{
  "dataset": "simulated sounds of rotating machines with and without faults",
  "train_examples": 39062,
  "gain_aug_db": 6,
  "hop_length": 160,
  "num_classes": 3,
  "beta1": 0.9,
  "l1_shrink": 0.03,
  "lr_schedule": "wsd",
  "weight_decay": 0.08
}
Rows from block 8, named by matrix and row number. Rows with one number belong to one channel. Each number is 128 + 24 x the weight over its row's rms, rounded and kept within 0 to 255. All counts start at 0.
# convs0: expand pointwise conv (model.blocks.8.convs.0.weight, 864x288x1), inputs 96-191
# convs2: project pointwise conv (model.blocks.8.convs.2.weight, 288x864x1, transposed), outputs 96-191
convs0.335 [108 166 111 148 114 128 106 142 132 136 143 148  99 109 116  69  79 127 131 161 101 111 152 131 140 136 137 101 128 129 155 125 145 126  86  93 119 127 139 129 132 159 146 131 148 145 155 117 133 112 112 131  92 103 164 130 172 135 168 131 131 124 147 137 135 127 151 131  98 126 146 141 161 107 149 115 170  86 119  70 160 115  91  91 149 136 125  96 142 109 163 128 145  75 149 177]
convs2.335 [131 116 133 129 129 126 193 135 128 128  39 108 129 146 132 157 204 128 124 117 150 129 127 129 120 128 129 166 118 130 126 112 143 139 127 124 130 116 128 129 128 132  82 125 138  92  78 131 128 144 212 128 127 133 108 125 128 115 100 126 128 131 129 125 129 128 123 127 215 121 128 123 132 135 101 127 127 143 127 108 123 127 141 151  41 119 127 153 129 138 118 128 124 147 126  90]
convs0.336 [128 127 110 128 128 116  99 255 130 128 129 127 153 132 128 102 124 141 128 128 134 128 128 128 132 129 128 105 122 131 131 115 130 138 128   0 128 120 129 128 121 255 145 127 130 124 154 118 129 139 116 128 130 128 128 127 136 119 121 128 124 128 128 128 128 128 128 157 114 124 128 128 255 128 122 127 134 129 128 113 128 128 128 128 161 126 164 134 129 128 128 154 135 106 128 158]
convs2.336 [132 128 117 128 128 128 132 138 128 128 126 128 116 129 128 131 130 128 129 127 128 133 129 121 128 128 128 129 126 128 128 128 124 129 128 125 128 127 128 127 128 122 129 123 129 114 127 127 128 129 255 120 133 128 127 128 128 128 127 128 127 128 129 128 128 128 128 123 132 128 128 128 124 128 128 128 128 128 128 120 128 128 128 129 117 128 121 128 130 128 128 122 128 129 128 122]
convs0.339 [128 107  93 127 128 129 104 119 127 127  81  98 125 128 128  60 165 128 128 123 131 130 128 124 127 128 127 100 128 129 119 128 163 128 137 160 128 128 128 128 128  42 126  85 177 119 159 129 128 131 130  45 131 127 128 129 175 128 126 130 128 128  93 127 127 129 128 128 130 128 128 128  66 128 128 128 168 174 129  38 125 129 128 133 165 128 129 133 127 128 114 129 128  47 128 212]
convs2.339 [128 128 140 128 128 128 130  95 128 128 128 130 128 128 128 154 128 128 128 128 128 128 128 125 106 128 128 128 121 128 128 128 121 128 128 130 128 128 128 128 129 128 126 129  11  66 128 128 128 128 201 125 127 128 128 128 128 128 118 128 128 128 127 129 128 128 128 150  73 146 128 112 128 128 118 128 128 129 175 153 116 128 134 128 121 128 175 135  52 128 128 163 184 128 121 109]
convs0.341 [126 130 167 188 127 122 152 181 152 134 129 134 107 128 111 146 120 129 139 129 125  91 166 115 128 128 156 133 129 114 131 128 125 129 122  43 116 124 116 125 133 223 117 135 145 129 117 124 114 128 158 106 120 128 128 126 127 128 155 113 138 120 135 137 179 128 128 199 141 128 157 128 217 128 139 128 128 107 128 130 136  77 101 128  96 130 186 126 142 124 129 196 128 129 137 109]
convs2.341 [131 130 112 128 128 128 142 121 128 128  93 129 128 128 128 131 140 128 128 116 127 139 128  93 128 128 128 128 128 128 129 128 127 128 126 137 128 128 128 128 127  63 125  97 126  51 118 128 128 128 255  81 127 127 129 128 124 128 129 131 128 128 128 128 128 129 129  46 141 129 128 128  66 128 129 126 126 127 128 128 129 128 128 127 114 128  35 128 127 127 132  56 130 129 131 122]
convs0.342 [136 102 122 119 133 142 136 110 113 126  27  70 129 126 138 122 171 113 113 118 127 148 120  95 129 142 128 127 130 135 116 140 160 114 139 151 133 136 126 131 132 105 114  93 177 128 127 136 140 127 144 100 128 133 125 136 169 131 126 137 122 141 104 101 120 128 130 115 176 122 110 128 104 134 129 132 166 156 125  71 108 138 140 131 117 128 110 147 148 135  93 121 113 116 114 128]
convs2.342 [152 121  69 127 127 128  68  94 128 110 142 119 177 120 127  39 116 125 117 126 104 168 132  98 130 143 127  77 126 129 125 131 139 112 132 161 121 146 125 128 144  95 167 103 139 134 185 135 129 101  87 100  89 123 151 131 117 146 162 136 125 140 114  98 125 127 152 128 104 119 115 128  94 131 138 128  97 147 111  86 112 134 141 102 188 126 127 136 147 128 124 128 127  81 122 208]
convs0.343 [127 128 120 128 126 145 128 118 122 124  46 128  28 128 126 122 133 133 130 130 123 125 131 178 133 128 129 126 128 128 132 125 129 129 123 127 118 129 131 127 127 117 129 131 128 128 129 157  55 131 126 194 128 126 128 124 132 128 127 123 128 129 132 128 128 126 128 113 125 123 172 129  98 128 128 128 133 127 126 120 131 127 124 128 111 128 115 128 129 128 129 115 131 121 139 119]
convs2.343 [128 128 135 128 128 128 130 128 128 128 132 128 250 128 128 206 127 128 127 128 128 125 128 112 128 128 128 128 128 128 128 128 128 127 128 128 128 129 128 129 128 255 128  94 132 130 128 128 128 128 126  94 128 128 128 128 124 128 128 128 128 129 127 126 128 128 128 136 129 128 128 128 227 128 129 128 123 128 128 130 127 128 128 127   0 128 138 127 127 128 128 136 129 128 128   0]
convs0.344 [129 128 120 132 123 117  68 154 131 130 143 125 150 128 128  91 122 128 127 128 128 121 138  56 131 131 134 104 117 128 128 124 132 131 128 115 128 125 126 128 129 151 144  28 144 127 166 123 148 130  75   0 125 128 130 121 138 119 128 123 129 126 128 126 130 124 129 150 111 126 119 130 154 125 125 128 134 128 126 111 128 126 126 128 221 129 143 129 136 128 128 156 129 103 129 189]
convs2.344 [129 128 157 128 128 125 158 130 135 132 118 136 149 130 128 137 130 130 128 128 130 111 128 123 125 127 128 132 124 129 129 124 115 134 125 125 128 123 130 128 126  28 123 127 249 168 116 123 129 132  74 124 136 128 126 126 120 125 124 128 127 124 129 131 128 127 126 219 189 129 129 127  46 128 123 128 114 126 131 140 127 128 129 129  92 126 232 129 214 128 128 230 126 138 128 114]
convs0.346 [125 127 123  32 127 128 128 120 127 129 127 129 136 132 128 128 127 129 131 129 138 134 128 129 131 121 123 128 130 127 128 127 127 129 128 255 128 128 128 125 123   0 128 128  78 127 128 128 126 134 128 128 131 127 124 126 125 125 121 126 129 128 130 124  66 127 126 123 128 127 129 128   0 131 124 132 124 126 134 130 130 176 129 131 128 125 124 128 109 128 127 124 128 132 129 128]
convs2.346 [106 138 167 100 129 150 122 191 114 127 130 131 117 125 126 124 128 123 129 135 130  85 113 145 130 114 127 128 149 128 135 143 127 126 130  39 127 133 136 128 126 255 129 170 127 129 130 130 128 125 120 142 130 116 129 130 143 136 129 125 128 142 131 128  94 129 131 129 125 129 128 130 255 125 129 129 146 126 129 127 129 156 140 128 137 123 130 123 127 126 130 128 126 127 125 134]
convs0.349 [129 130 128 117 128 130 162 124 123 109 116 123 220 129 128 154 154 121 125 127 129 140 120 129 126 130 125 157 129 128 125 133  99 122 138 159 124 129 123 129 126  96 105 130  82 129 100 135 123 127 149 127 129 127 124 130  36 128 124 137 129 130 122 104 126 131 128 130 167 127 124 124 101 136 122 130  53 134 135 143 116 130 137 128  95 127 133 133  91 126 126 134 122 174 125  92]
convs2.349 [132 129 129 127 141 128 118 128 127 129 126 134  56 129 107 125 128 128 105 128 130 125 123 233 128 125 127 125 123 101 123 129 127 118 135 128  96 138 128 151 126 128 130 118 119 127 131 145 127 124 129 208 127 129 128 116 184 127 139 122 149 128 113 119 128 126 129 131 127 129 117 128 129 127 127 130 174 131 129 128 112 125 135 126 132 129 133 132 123 127 128 130 128 126  58 136]
convs0.350 [127 130 128 125 126 127 132 126 128 128 129 130   4 129 127 134 127 130 130 130 129 130 128 128 128 128 127 131 128 129 130 126 126 130 125 131 128 126 129 127 124 123 127 127 121 128 125 124 128 130 165 128 129 125 128 128 126 127 127 130 126 128 131 128 126 129 129 119 127 129 157 126 124 128 126 127 126 126 131 128 129 129 128 127  68 125 121 127 122 127 129 122 131 130 129  93]
convs2.350 [128 127 138 129 129 128 126 136 128 128 127 128 208 124 128 126 129 125 118 128 128 123 128 113 129 128 128 125 129 128 128 134 129 122 128 123 127 132 128 132 131 148 128  80 196  82 141 131 128 127 130  94 118 128 133 127 116 132 130 128 128 129 127 121 128 128 128 151 141 128 128 130 154 128 129 128 114 129 123 104 126 128 128 127 142 128 158 128 152 128 125 151 123 128 129 133]
convs0.351 [128 139 165 154 126  97 135 130 156 166 186 166 126 128 128 192  96 147 133 137 128 123 145 124 128 128 130 146 128 128 170  90 110 137 124 102 128 121 132 128 128 164 127 128  91 128 104  82 128 128 130 119 127 120 128 118  85 128 128 128 128 128 172 128 164 128 140 181 129 128 128 128 157 128 128 119  96  51 128 171 131  92 128 128 111 128 194 128 107 128 170 174 154 139 129  65]
convs2.351 [142 132 125 118 126 119 141 118 125 128  72 102 132 128 158 209 130 127 135 123 128 129 128 127 127 128 127 130  90 131 130  69 143 130 122 138 132 127 125 125 128  54 119 136   0 125 122 124 127 128 255 107 130 128 126 131 127 128 128 131 124 127 134 131 120 128 126  62 134 131 131 127  64 129 128 129 128 123 130 123 138 131 122 129 125 130  10 127 128 123 130  79 127 130 136 118]
convs0.353 [125 129 106  77 133 148 108 110 106 134 127 129 160 120 162 113 144 129 122 129 126 138 100  70 128 128 121 113 137 152 145 141 120 124 127 189 156 132 153 131 129  79 140  38 119 127 146 126 157 123 119  30 129 122 130 140 129 137 126 139 106 146 124 130  90 127 132 122 126 126  92 130  82 128 135 120 129 130 125 116 125 183 142 128 150 129 119 126 109 145 137 123 130 119 111 148]
convs2.353 [102 148 135 133 126 141 106 129 125 129 131 131 122  95 114 115 117 128 137 148 129 116 127 244 150 127 133 123 156 124 138 157 124 102 123 127 119 155 131 120 114 121 136 201 106 145 144 127 128 117 111 237 119 104 147 130 139 162 143 128 138 127 145 128 133 128 135 145 104 135 130 131 125 121 152 128 133 119 132 131 149 121 113 118 155 128 149 109 110 109 136 144 139 129 128 149]
convs0.359 [128 128 140 128 128 128 136 255 128 128 126 128 128 128 128 128 129 128 128 128 128 122 128 127 128 128 128 128 128 128 128 128 128 128 128   0 128 128 128 128 128 255 128 105 128 128 125 128 127 128 135 125 128 128 128 128 128 128 128 128 128 128 128 128 130 128 128 126 130 128 128 128 255 128 128 128 128 128 128 128 128 128 128 128 111 128 128 128 128 128 128 133 128 128 128 126]
convs2.359 [128 128 128 128 128 128 157  70 128 128  94 128 129 128 128 226 128 128 128 128 128 128 128 117 128 128 128 157 128 128 128 128 128 128 128 165 128 128 128 128 128  49 128  80  28 128  55 128 128 128 229  18 128 128 128 128 128 128 128 128 128 128 128 128 128 128 128 128 128 128 128 128  54 128 128 128 128 128 128 128 128 128 128 128  56 128 128 128  90 128 128 128 128 137 128  10]
convs0.363 [131 128 112  93 127 145 131  84 108 116 101 123 170 129 143 125 169 121 109 127 124 158 113  75 125 136 115 130 132 151 128 148 123 110 139 197 133 133 128 128 133  50 117  48 121 128 127 148 149 125 134  54 126 126 127 150 107 128 120 149 115 142 107 109  92 131 131 123 156 121  95 128  54 134 127 127 107 151 130 129 102 166 158 125 134 126 117 135 124 140 128 126 124 136 100 154]
convs2.363 [125 135  94 115 125 129  96  86 126 128 175 146  23 128 127 110  97 121 136 127 126 140 126  68 128 131 127 114 128 132 126 128 125 128 126 175 127 127 128 113 131  35 137 128  94 134 155 123 128 128  51  95 136 129 126 131 154 128 129 130 126 128 133 131 115 129 127 112  71 129 127 128  39 128 135 122 145 121 128 128 131 131 128 128 173 131 107 128 130 128 135 105 129 127 128 151]
convs0.364 [128 128 128 128 128 128 128 128 128 128 128 128 128 128 128 128 128 128 128 128 128 128 128 128 128 128 128 128 128 128 128 128  63 128 128 128 128 128 128 128 128 128 128 128  36 128 128 128 128 128 128 128 128 128 128 128  50 128 128 128 128 128 128 128 128 128 128 178 128 128 128 128 128 128 128 128  39 128 128 241 128 128 128 128 128 128 199 128  62 128 128 158 128 163 128 128]
convs2.364 [128 128 128 128 128 128 202 128 128 128  29 128 128 128 128 163 145 128 128 128 128 128 128 128 128 128 128 182 128 128 128 128 139 128 128 128 128 128 128 128 128 128  78 128 128 128  15 128 128 128 255 128 128 128 128 128 128 128 128 128 128 128 128 128 128 128 128 128 128 128 128 128 128 128 128 128 128 128 128 128 128 128 128 128  10 128 128 128 128 128 128 128 128 128 131  49]
convs0.365 [127 124 133  84 131 132 143 106 124 157 104 128 173 134 140 134 173 146 126 130 154 130  79 120 126 111 123 150 133 130 135 130 124 144 127 186 146 128 158 131 126  75 107   0 113 122 104 119 136 149 153  31 136 128 115 133 108 133 119 134 128 134 127 132  94 128 119 133 153 128 121 128  83 131 126 128 109 125 128 129 127 161 132 141 112 128 135 126 106 147 129 134 128 131 119 111]
convs2.365 [121 130 144 125 128 128 140 156 128 129 128 131  47 128 128 179 126 128 147 131 129  88 128 182 128 128 127 134 128 128 128 128 126 128 124  91 128 128 130 115 121 194 126 255  87 133 124 127 128 129 123 247 134 127 128 128 133 128 128 127 128 127 146 130 126 129 128 132 122 129 128 128 196 128 128 129 138 117 133 134 143 129 127 129 123 128 134 126  99 128 129 130 134 131 128  92]
convs0.366 [123 132 132 131 129 136 137 118 124 123 127 129   0 127 117 135 130 119 128 129 124 136 129 127 126 127 128 134 129 121 127 132 128 128 127 133 115 127 117 130 128 123 123 137 130 133 122 130 114 126 143 126 122 127 132 131 126 128 133 135 134 126 131 128 131 129 129 134 134 131 144 130 121 128 130 130 127 125 128 129 129 124 128 123 117 131 134 120 129 119 129 134 118 131 133 116]
convs2.366 [145 110 127 132 139 128 161 159 128 128 105 109 255 128 128 138 145 128 116 108 129 115 126 117 129 128 129 127 124 126 116 128 182 128 139  99 127 126 129 131 134 239 129 126 161 124 129 136 125 128 123 111 123 139 128 127 105 126 128 127 131 129 115 127 131 126 127 130 147 128 125 128 237 126 125 130 116 147 129  82 113 128 137 128 118 127 122 134 143 132 115 141 125 100 122 113]
convs0.367 [129 123 130 119 128 130 160 129 129 128 112 113 129 126 126 132 129 117 127 125 128 119 135  41 132 129 130 130 128 126 121 140 134 126 131 117 126 129 122 128 133 141 104   5 128 127 118 131 126 125 131   0 127 135 129 128 131 128 129 118 129 128 128 127 121 128 127 127 168 124 128 130 136 127 135 134 133 130 127 122 128 128 126 128  96 131 131 130 139 128 121 129 117 123 128 111]
convs2.367 [126 129 128 127 128 129 207 118 128 127 148 132 104 127 127 126 114 126 128 129 126 128 128  27 130 129 128 149 130 127 127 130 124 126 128 143 127 131 126 127 129  69  94  62 106 160  85 130 128 127 108   0 126 127 129 129 128 129 130 128 129 129 128 126 127 128 129 128 108 128 128 129  69 128 130 128 128 128 126 146 130 128 126 126 100 130 127 127 130 128 128 128 127 128 129  94]
convs0.368 [130 115 135 134 148 156 143 133 119 106 109 111 122 122  96 145 153  59 116 111  93 135 121 126 107 125 131 140 133  80  73 168 134 119 156 116  77 138  70 136 162 172 114 138 135 130 116 191  79  88 148 119 117 155 132 135 110 140 160 137 170 107 113 132 135 128 102  80 152 150 143 145 163 128 160 151 117 146 124 153 121 123 131 126 108 167  92 123 149  98 107  81  85 154 133 111]
convs2.368 [118 115 119 148 131 134 139 133 110 130  87  91 125 129 120 121 156 120 115 123 149 129 128 121 151 128 133 139 134 113 118 130 184 128 138 129 123 127 125 136 130 136 117 123 188  84 107 144 120 130 192 117 128 138 122 120 132 124 124 130 134 139 126 127 139 119 124 140 154 117 133 145 132 137 115 148 141 161 111  63 119 123 129 140 102 130 141 137 155 127 101 137 112 110 126 132]
convs0.369 [128 128 126 130  98  78 102 178 163 176 167 127 161 148 128  90  91 177 139 128 169  88 152 140 140 130 130  86  96 132 161  74 135 161  88  90 155 123 128 124 123 173 155 127 151 117 166  74 135 164  99 170 133 118 124 126 139 120 118 111 108 126 146 176 136 124 132 152 113 108 127 126 171 129  88 107 135 107 129  87 149 127 105 129 160 124 154 133 140 135 154 150 134  86 128 160]
convs2.369 [131 124 139 101 140 177 120 129  78  90 125 134 125 118 160 169 133 129 129 127 129  89  93 129  97 106 113 144 174 130 131 164 128  97 150 127 139 155 146 153 103 120 141 127  59  96 122 126 137 104 141 117 152 129 121 162 129 163 124  37 126 135  80 128  91 142 126 131 119 145  83 103 125 112 157 128 130 128 157 142 115 165 143 138 128 105 134 129  69 124 125 132 141 146 103 107]
convs0.370 [128 128 124 139 132 129  99 188 128 130 147 136 132 125 128 121  97 127 124 128 126 103 126 115 129 128 130 107 130 126 128 131 133 123 128  32 128 132 130 131 133 255 144 122 139 128 149 132 128 125 101  72 124 129 132 128 143 130 132 117 130 128 125 129 138 125 128 197  91 128 126 133 255 126 132 130 140 128 123 127 127 108 128 128 175 131 161 127 142 129 128 196 127 121 123 151]
convs2.370 [128 131  64 127 125 128  80 192 129 126 147 131 118 129 132  44 122 128 135 131 128 139 129  83 130 129 128 112 129 132 130 128 114 128 126 111 135 129 128 118 125 130 134   0 166 131 169 122 132 128  92  34 138 124 126 131 125 128 128 126 123 131 132 128 128 130 128 137 107 128 128 127 128 128 133 128 124 125 128 140 138 128 124 127 215 127 136 125 136 128 128 135 130 126 136 201]
convs0.376 [125 133  67  97 125 131   3 110 121 120 158 133 124 123 142 104 127 129 128 134 127 130 114 125 127 136 122  94 131 134 133 135 126 119 121 153 133 135 130 124 125 105 206 112 122 127 187 130 137 125  37 122 129 122 129 139 128 131 126 126 125 141 124 129  96 129 131 103  37 119 122 126 107 128 128 123 129 127 129 129 126 159 137 131 255 125 100 125 118 128 134 102 136 129 126 194]
convs2.376 [131 175 133 107 115 124 148 126 137 109 145 168 107 125 138 158 128 136 140 140 109 128 132 130 100 130 105 136 120 142 161 124  57 125 115 129 140 127 131 122 129 128 118 127  91 158 110 113 135 115 126 128 136 114 134 160 128 130 134 125 119 128 134 130 119 157 143 112 134 155 110 110 128 106 146 105 128  98 159 215 139 137 125 118 115 122 112  82  98 103 160 111 149 153 130  96]
convs0.377 [122 128 125  57 129 130 134  49 130 132 132 137 149 128 145 132 164 135 127 127 129 150 115 118 127 129 118 131 139 135 129 128 109 126 126 255 135 137 144 125 129   1 127  95 101 129 125 131 139 127 126 115 134 131 125 155 108 134 126 127 125 143 107 145  76 133 126 126 132 126  87 120  14 128 130 123 105 127 135 133 120 184 138 134 120 123 127 127  98 137 128 126 130 136  94 124]
convs2.377 [139 131  98 127 107  92 127  41 153 148 129 129 160 166 128 125 119 160 152 123 140 147 132  72 117 126 119 136 101 140 131  93 133 163 114 204 133 100 133 112 118  47 133  77 129 133 122 101 128 153 152  62 142 130 113 129  97  82 112 159 118 101 151 137 131 130 127 104 126 139 134 115  48 136 114 121  97 118 138 134 143 129 116 132 127 117  98 130 128 123 149 103 144 131 142 130]
convs0.382 [128 139 100 100 130 124 110 124 119 130 155 153 156 139 132 120 119 154 123 142 126 184 117 126 102 127 105 115 118 158 160 111 112 144 123 138 130  74 160 153 104 115 147 144 115 130 142 121 138 149 116 137 119 105 132 128 120 105 116 187 112 122 142 116 112 143 148 154 111 141 126  97 110 120 102  87 118 111 141 138 121 141 152 109 149  96 145 127  90 129 152 150 152 137 121 140]
convs2.382 [138 117 191 128 127 124 151 164 132 130  84 124 119 143 168 173 171 137 135 113 152  95 123 154 114 117 128 182 111 132 125 107 132 147 131 101 159 117 129 127 126 164 107 129 128  82  66 125 135 143 197 129 161 145 103 128 130 122 104  79 118 129 128 151 129 127 109 134 156 129 127 116 168 119 118 131 135 133 138 128 129 128 131 158  73 126 139 128 113 131 113 135 128 142 127  79]
convs0.383 [125 129 136  85 135 129 138 100 125 160 126 140 147 128 174 136 150 151 131 137 139 127 107  90 125 129 109 135 138 156 166 123 122 126 117 221 176 136 166 128 126  36 117  23 120 128 121 123 141 139 132  39 154 116 124 143 111 133 110 126 116 146 129 134  96 130 128 124 146 127 101 127  64 134 128 115 113 120 129 135 128 166 140 140 119 121 127 131 121 174 136 125 131 140 109 118]
convs2.383 [125 142 120 126 120 138  75 160 126 127 164 141 125  94 129  93  97 126 130 136 129 125 126 226 142 128 129 106 151 131 135 160 116  91 130 114 127 159 135 130 114 132 157 161 113 153 155 128 129 110  74 227 124 117 167 130 131 152 163 128 128 132 121 116 127 128 145 130  96 130 129 135 132 121 148 128 129 118 129 131 128 128 127 111 182 127 130 122 114 127 148 128 137 122 118 171]
convs0.384 [128 131 137 184 128 123 128 217 145 128 141 143 127 127 128 131 119 128 128 128 127 107 149  99 128 128 140 126 128 128 132 127 128 128 126  22 128 128 129 128 128 255 130 126 128 128 130 124 128 128 128  52 128 128 130 119 128 128 131 128 128 124 134 128 192 128 128 166 127 128 131 128 253 128 129 127 128 115 128 128 128  79 125 128 128 128 160 126 128 128 130 158 128 128 128 128]
convs2.384 [128 186 130 128 128 128 125 111 128 128 136 144 132 126 104 126 125 128 127 187 114 128 128 125 128 128 128 137 190 128 128 128 127 128  74 154 128 128 128 128 128  35 130  61  89 150 109 128 128 128 121 112 104 121 168 128 125 131 153 166 128 128 141 128 128 128 128 136 123 128 128 128  36 128 197 128 125 127 128 150 181 128 107 102 130 128 137 128 127 128 148 137 128 169 128 133]
convs0.388 [112 153 128 132 132 132 123 119 110 137 144 149 128 121 113 130 114 123 126 151 109 153 125 152 127 124 132 129 132 123 150 131 128 131 107 127 106 122 133 138 132 131 132 171 127 138 127 132 128 118 141 171  95 110 145 129 127 133 152 158 136 130 152 129 129 127 139 239 120 144 137 135 129 121 135 119 128 100 123 129 136 123 125 105 130 133 205 107 117 121 154 237 128 130 134 126]
convs2.388 [140 128 128 121 125 120 132 161 139 132 153 136  34 139 129 175 121 145 133 127 141 129 131 132 117 128 128 152 116 131 132 111  94 136 123  95 141 114 129 127 121 210 137   3  80 125 104 121 128 135  88 101 145 126 123 128 135 126 123 131 120 127 135 141 129 128 128 127  86 129 133 119 203 128 124 127 137 126 131 158 131 128 128 131 117 118 128 126  72 128 128 127 154 157 130  78]
convs0.389 [128 128 179 150 128 128 129 203 128 128 128 128 126 128 128 158 128 128 128 128 128 123 128 130 128 128 128 129 128 128 128 128 128 128 128  28 128 128 128 128 128 255 127 132 128 128 127 128 128 128 130  74 123 128 128 128 117 128 139 128 128 128 128 128 140 128 128 128 129 128 129 128 255 128 128 128 128 128 128 128 128 120 128 128 126 128 129 128 128 128 128 140 128 136 128 119]
convs2.389 [176 128 128 128 128 128 128 129 128 128 101 128 127 128 138 164 128 128 128 115 139 128 128 128 128 128 128 166 124 128 128 128 128 128 184 127 128 128 128 128 128 131 128 129   0 128  75 128 128 128 255 129 128 128 128 128 128 128 128 128 128 128 120 128 128 128 128 128 128 128 128 128 131 128 128 128 128 128 128 128 126 128 128 128  63 128 128 136  17 128 128 128 128 128 128  89]
convs0.391 [136 119 163 120 141 103 143 143 152 169 125 128 177 161 150 159 145 159 117 119 161 130 119 121 103  90 112 151 112 136 113  97  95 165 141 127 154  87 163 136  98 132 119 130  76 113 104 121 129 168 145 130 161 134 104 101  52  97 102 130 121  96 129 127 125 141 113 127 141 157  99  93 131 132  99 127  54 128 157 176 112 128 150 143 109  95 130 142  73 158 118 128 148 160  90  96]
convs2.391 [133 120 169 109 153 116 135 134 128 137 130 130 131 145 138 201 131 146 106 126 170 125 103 135 111  88 119 175 121 123 127 110 129 146 142 125 126 109 149 156 107 133 141 134  98 117  83 134 127 153 143 131 129 135 112 112 127 110 105 111 136 123 119 120 105 129 113 209 114 149 136 107 134 124  96 128 128 138 153 139 104 144 146 147  87  98 217 131  88 127 121 207 147 144 113  61]
convs0.392 [128 128 130 134 128 128 130 216 127 128 126 127 130 129 128 130 130 128 128 128 128  83 128 124 128 128 127 129 128 128 128 128 128 128 128  57 128 128 128 128 127 225 127 122 128 128 126 128 128 128 130 129 114 128 144 128 127 128 135 130 128 128 128 128 130 128 128 219 130 128 128 127 229 129 127 128 127 128 128 129 128 122 128 126 126 128 213 128 127 128 128 237 128 129 128 126]
convs2.392 [128 128 126 128 128 128 124 112 128 128 134 130 117 128 128 126 123 128 128 128 128 130 128 108 128 128 128 128 128 128 128 128 122 128 128 142 128 128 128 128 128   0 130  46 126 134 129 128 128 128   0  46 128 128 128 128 130 128 128 128 128 128 128 128 128 128 128 129 121 128 128 128   0 128 128 128 129 128 128 135 128 128 128 128 132 128 129 128 127 128 128 129 128 128 128 130]
convs0.393 [128 128  60 126 128 128  38 121 129 128 129 128 160 129 128   5 129 128 129 128 129 134 127 131 128 128 128  56 129 128 128 128 128 128 128 134 128 129 128 127 128 122 154 131 128 128 216 128 132 129 103 132 130 128 126 128 136 128 128 132 128 128 128 130 126 128 127 120 117 128 129 127 123 128 128 128 131 128 129  79 129 129 128 129 240 128 118 128 128 128 128 120 128  88 128 255]
convs2.393 [128 125  68 130  99 127  95  93 203 125 255 152 138 128 134  98 102 133 166 127 112 204 133 142 128 138 129  86 128 126 125 126   0 127 126 142 127 128 128 100 123  98 177 117 128  87 178 128 127 128  84 129 137 131 127 122 124 124 127 122 129 127 128 121 125 140 126 135 108 130 109 124  92 128 127  83 125 129 129 129 138 128 120 121 204 129 135 129 126 130 125 136 144 137 138 146]
convs0.394 [125 135  72 116 129 130  33 130 128 132 169 149 137 122 149  68 100 132 131 128 126 109 122 100 127 128 127  90 137 133 130 131 126 125 124 129 143 140 139 117 140 128 184 107 135 128 177 128 144 127   3  94 133 128 132 150 140 141 129 106 121 133 124 170 114 127 123 117  60 123 109 127 132 122 136 121 131 128 109 115 131 140 124 131 255 128 118 122 142 143 131 116 133 112 109 216]
convs2.394 [ 97 149 130 129 112 139 134 130 112 128 129 130 179 126  94 123 128 116 149 153 117 126 143 100 132 138 125 123 137 128 144 130 128 128  89 125 121 127 102 105 149 142 121 122 223 128 133 126 104 128 126 118 102 117 132 141 125 127 133 157 131 120 163 130 129 132 128 129 137 110 134 160 140 148 140 116 123 103  89 127 157 128 110 122 133 165 130 114 246 128 141 130  94 133 148 134]
convs0.399 [128 128  84 128 128  88  21 128 128 131 132 128 128 128 128  44 128 175 128 128 151 128 128 128 128 128 128  80 128 128 135  79 128 145 128 128 133  89 146 128  81 128 179 128 145 128 192 113 128 156  92 127 149 128 128 120 143 119  86 128 128 128 135 128 128 128 128 128  55 128 128 128 128 128 109 128 128 128 128 113 128 128 128 128 239 112 128 128 128 128 128 128 128  76 128 239]
convs2.399 [ 89 140 128 129 110 128 128 128 128 128 128 128 131  90 106 128 128 128 128 198 128 128 142 125 128 128 128 128 148 128 128 128 128 128 110 128 128 128 128 107 128 128 128 127 128 232 128 128 128 117  90 122 128 103 162 128 128 136 202 136 128 128 203 128 128 128 128 128 128 128 128 162 128 128 209 128 128 128 128 128 171 128 107 115 128 141 128 102 138 128 128 128 128 128 175 128]
convs0.401 [128 129 112 156 128 128  95 207 134 128 128 128  77 128 128  71 121 128 128 128 127 102 127 127 128 128 128  90 128 129 129 128 129 128 127   7 128 128 129 128 128 255 140 123 170 128 163 128 129 128 109 125 128 127 128 129 187 128 128 116 128 128 128 128 148 128 128 123 115 128 128 128 255 128 128 127 180 128 128  98 128 111 128 128 165 128 123 128 155 128 129 124 128  79 128 201]
convs2.401 [126 129 128 128 128 128 241 129 128 128 127 129 119 128 128 128 183 128 128 129 128 128 128 113 128 128 128 128 129 128 128 128 127 128 128 127 128 128 128 127 127 118  49 187 228 136 116 128 128 128 137 109 129 127 128 128 129 128 128 129 128 128 130 128 128 129 128 125 255 128 129 128 119 129 128 128 128 127 128 131 129 128 128 128 100 128 125 127 199 128 129 125  97 128 130 127]
convs0.402 [126 132  91 118 126 128  17 115 125 125 128 130 128 130 128  29 131 128 131 130 128 140 126 126 125 127 122  66 127 132 131 126 123 131 126 143 128 125 129 127 122 111 161  63 120 130 209 126 129 129  77  36 129 123 128 131 124 126 126 138 125 128 132 125 119 132 132 125  81 129 127 124 112 130 126 124 124 127 133 129 129 136 132 126 255 123 125 127 119 126 131 125 131 133 129 253]
convs2.402 [127 129 120 124 126 128   0 128 129 128 132 129 134 129 129  21 126 128 131 132 129 130 128 120 128 128 125 110 127 129 129 127 126 129 125 128 130 128 129 125 126 127 140 116 150 125 194 125 128 129 121 113 132 126 127 128 128 127 127 130 126 127 129 128 124 130 127 123 114 131 129 127 127 130 128 128 128 124 130 121 130 132 124 128 255 128 122 127 128 124 129 123 131 123 127 255]
convs0.403 [129 126 153 145 150 129 195 125 128 123  66 124 126 129  88 173 207 109 127 126 127 139 126 126 124 110 129 180 128  79  98 129 130 143 133 128  77 124 107 129 128 123  91 149 132 128  71 167  50 128 233 125 127 130 129 127 127 128 129 145 185 110 129 127 147 129 103 129 188 144 140 129 122 127 129 159 128 131 128 129 127 114 128 128  53 129 132 128 131  98 117 128 115 141 140  64]
convs2.403 [163 126 126 127 127 110 231 111 135 129 114 121 131 142 128 151 140 128 127  77 132 130 127 105 109 128 123 153  93 128 118  92 130 143 123 152 127 101 128 129 142  69  52 128 210  95  79 128 128 140 170 114 124 131 110 129 128 109 116 131 128 120 132 131 127 129 128 115 192 130 128 127  70 128  85 127 127 136 129 101 117 129 129 125  66 128 102 128 191 139 115 120 107 131 128  76]